From a checkpoint of a small masked spectrogram model.
Model: log mel input, encoder arch vit, encoder norm rmsnorm, encoder activation geglu, encoder patch size [32, 4], encoder layers 12, decoder width 256, decoder layers 4.
Data: trained on synthetic speech, music and everyday sounds put through simulated rooms and audio effects, 39062 training examples.
Rows from block 7 of the encoder of a small masked spectrogram model, named by matrix and row number. Rows with one number belong to one neuron. Each number is 128 + 24 x the weight over its row's rms, rounded and kept within 0 to 255. All counts start at 0. Numbers have three digits each.
After each neuron's rows are labels from the 100 clips, of 14976, where the neuron reaches its largest size: "strongest on" is what is common among them. Only what is clearly more common there than usual is listed. The data: synthetic speech, music and everyday sounds put through simulated rooms and audio effects.
# gate: MLP gate (encoder.blocks.7.mlp.gate.weight, 512x192), inputs 0-95
# fc1: MLP up (encoder.blocks.7.mlp.fc1.weight, 512x192), inputs 0-95
# fc2: MLP down (encoder.blocks.7.mlp.fc2.weight, 192x512, transposed), outputs 0-95

gate.217:135155120141135126114148128131170135141122101088136145117138135117088162128113144106185127136145129118127134152139090133104123147142142167114117151111107131134107127099134121118143118111151129127156112122165095153115098139101109171115126112130159134181154140167141142166149139123115182128
fc1.217:152145151167109125152207131167126084137092139085126139121117141168085141120105105106185153112124128117092124128121122084146140125136130153118091125141107108143149150117105142130148124106135111145187109133197104144125135118087140143097144176149123119107137133155139136148143139112128139132
fc2.217:135125073179107167183151115148139143128140076142147108137120164128131119125134115123050140126142122130132102147109109082109159165118126127144131183125139107155128151157105105137123110127119127083157119138094145131151146069157104153102168099107129109133109118135160139105111122125160096129
strongest on: band

gate.441:142170102120095134103110145151152164148117110160125146094096181136135122147145150156153118138159142149124116105174156145121092112139133164105142112147095116111095157091163127140116126140098121151114150104186122172145084127111149114108128132131157143143128148109139101119139161133157144137
fc1.441:126124086103134161163081121150130165122127128139131138094061163116137140126117110153144151113119116110144108125127164165143101140114091134064127107148106119121102154140140139146137128129138113125129162146154144161102088125151138155127142100116106136127149119110092118125157194130164119093
fc2.441:123151129126173127145140079097117078084123126133165139151136075151135103110118100122089150093098092111151149151060130130166153144144131108141082108148140138085167120123077120111161122129168112115165062131120144097090121126168101172146118121117131085058108117148116118131151147137141097117
strongest on: band; distortion; bit reduction

gate.76:154101131157159176113113132134149148082137140133117107097131160109119146124135150099123091112192120130110140166093121150090112131119198122152132148106129170073157077133141093167091130159107142136136124143105130126153116182103079101133085117110136132115145124125118133154164080136097114152
fc1.76:170130138130147146126104099131091180125158126167140100144111119137132127129148139145127150122111143134146119196121136122092098118130144116115132142103101192116138112136139090156130114149088149106114127151163139107180138170114109079156133115115117164149162166080126142164137115121112155130
fc2.76:168145191151149138125138112124137092126119158145123126168163123136126136154140149115105137152100104111143123184183137152137101127123164150126113132144135167125118159133147120157148086130114138141101127129181133145119134141125134163102144096116116133093186184111153065153130136128121117149
strongest on: telephone band; drums

gate.219:146121117145164165103134151105130141130127145155105119141111126136146108103126134157090114170093087112112084092133129136183178125120109092120102126155113112118127203132113162157163125099150121076122122146141147129100125165139126085134140149139105154106137100116101144086125147180150134157
fc1.219:100140100138114083135141134110141150129149101149151113105116141134136117126113156114145170115139127126139148081102140155098108147105142141115134146076120111112164083144148114133085108141104125099137170143125120107142110145139161097174117116132128103171113123145130134184127096117089107039
fc2.219:176147181153154130138100146121076166118130142137120116123145109112127127134150079103113157131129086111130088111071173132118130133117116133137108145123115140145071160137124118165135102114154149130127130153101124129162116131093130082145164110138101145103167108138094169113103121119124114182
strongest on: band; dry; dropouts

gate.103:119165117079181162075158158163170110146130134101139128148136146130122154097104137110115105141132144111110106125094102162136174110117118139102117177165118130159085141160131153119136140103100175128145147130151134179096139108130131161081122146114119147091190115141112124109164129151152119170
fc1.103:142139140133115126138120114136122099145095151118162161132186099170079103115134140134180139129137113115177154117170111124122117135143123154135110112147147155105103140110125133094130134188125098118122107149134141135124126149114138113097141116113126138162136137123159121159145124124096144095
fc2.103:084124118143075117175164142134155131131120125131176116133191115134105124080178129124183099144163102170101145134121107128114131149130149134164150112078080111130149124131141087102123136115085143109123124164101115122113112126109124075127118153143125106159121118154130120157130094118110149110
strongest on: band; dropouts

gate.212:131079100127132135107137108144112135144146108139123122122109144130177136072129176145114131128103165125125081113126123186116130130110127156133131167147134100137122077146143171122086138088138160113116126129161126113159102127161136132131097118112167141133119162122087122128142148135117164095
fc1.212:138176159127116169132151152090135160146110150116085143147146156124084129144115075095099138131116082107123164096134135123103110143143154133112074132123188129083085146141108131094097123129121061141133110150141105145114168132098136136110115113140117105141151143155123113129085128125110140120
fc2.212:114129163127134116108173095133109091127123150104150126114166128148132122135129187116145128125094128113131147148164095118122164105115136148144131122092140158156133164138147126149117134066118144145101127152164146157116130121124153109113112131136129097132117139121126115157135122116118140162
strongest on: band

gate.424:143107126129142158086112150097151163108131111098171148123174121123156149101140157122142153083105126129129146130127139176127142147095127108097106093105129179127140133107122115142109167149123156133140137103118137112166096141155107100135134165107128149159142169107109103165128091132135159112
fc1.424:121095162095155110115121165132132187126134112120148141105145084134124155123115109106188114096114154122178147114093132112160132148144113144130129126134143165114075096151137142105113160118149135134127134103051105140162147103128110145113126164088130118144092115137111132117116108123126093139
fc2.424:157095171141136154120152091129102138135111102156106145123124097167103132142126112154115112128098132118167137144170099117168140143121148163150091136118158138145155163144110126123133115129143089110111120119080114118129149131117146119111152140124156137136102117157157124120145140139124177162
strongest on: telephone band; drums; dry

gate.111:098135113087094109123095158094143142120152104145155119132207138122113122106100135134119152137122158161119122148122140126179130114131153157132132182165099114130112163121108124132095179123119124149095134116130127116130134133151145124125136119111144184150173082094143107107124104150128110133
fc1.111:155085102145138139116126157145131149103114150107093126101127127189138139126143138151109081157169079178125143126144126158115112108149157095160151098101163160094099088114129112132126137120120107145126136132071134153161154167106104123099131152162095107153111075103123126107162119149108108141
fc2.111:129080106114137142129091105109112136117142136116117129152161103099097117127129146124114141113116151115123189097117139135140131109138144118142118148111121166167101124123126083159139107130159156120131163109082130122117113149135091115115157167104061142108176091115118136108144105111119118105
strongest on: band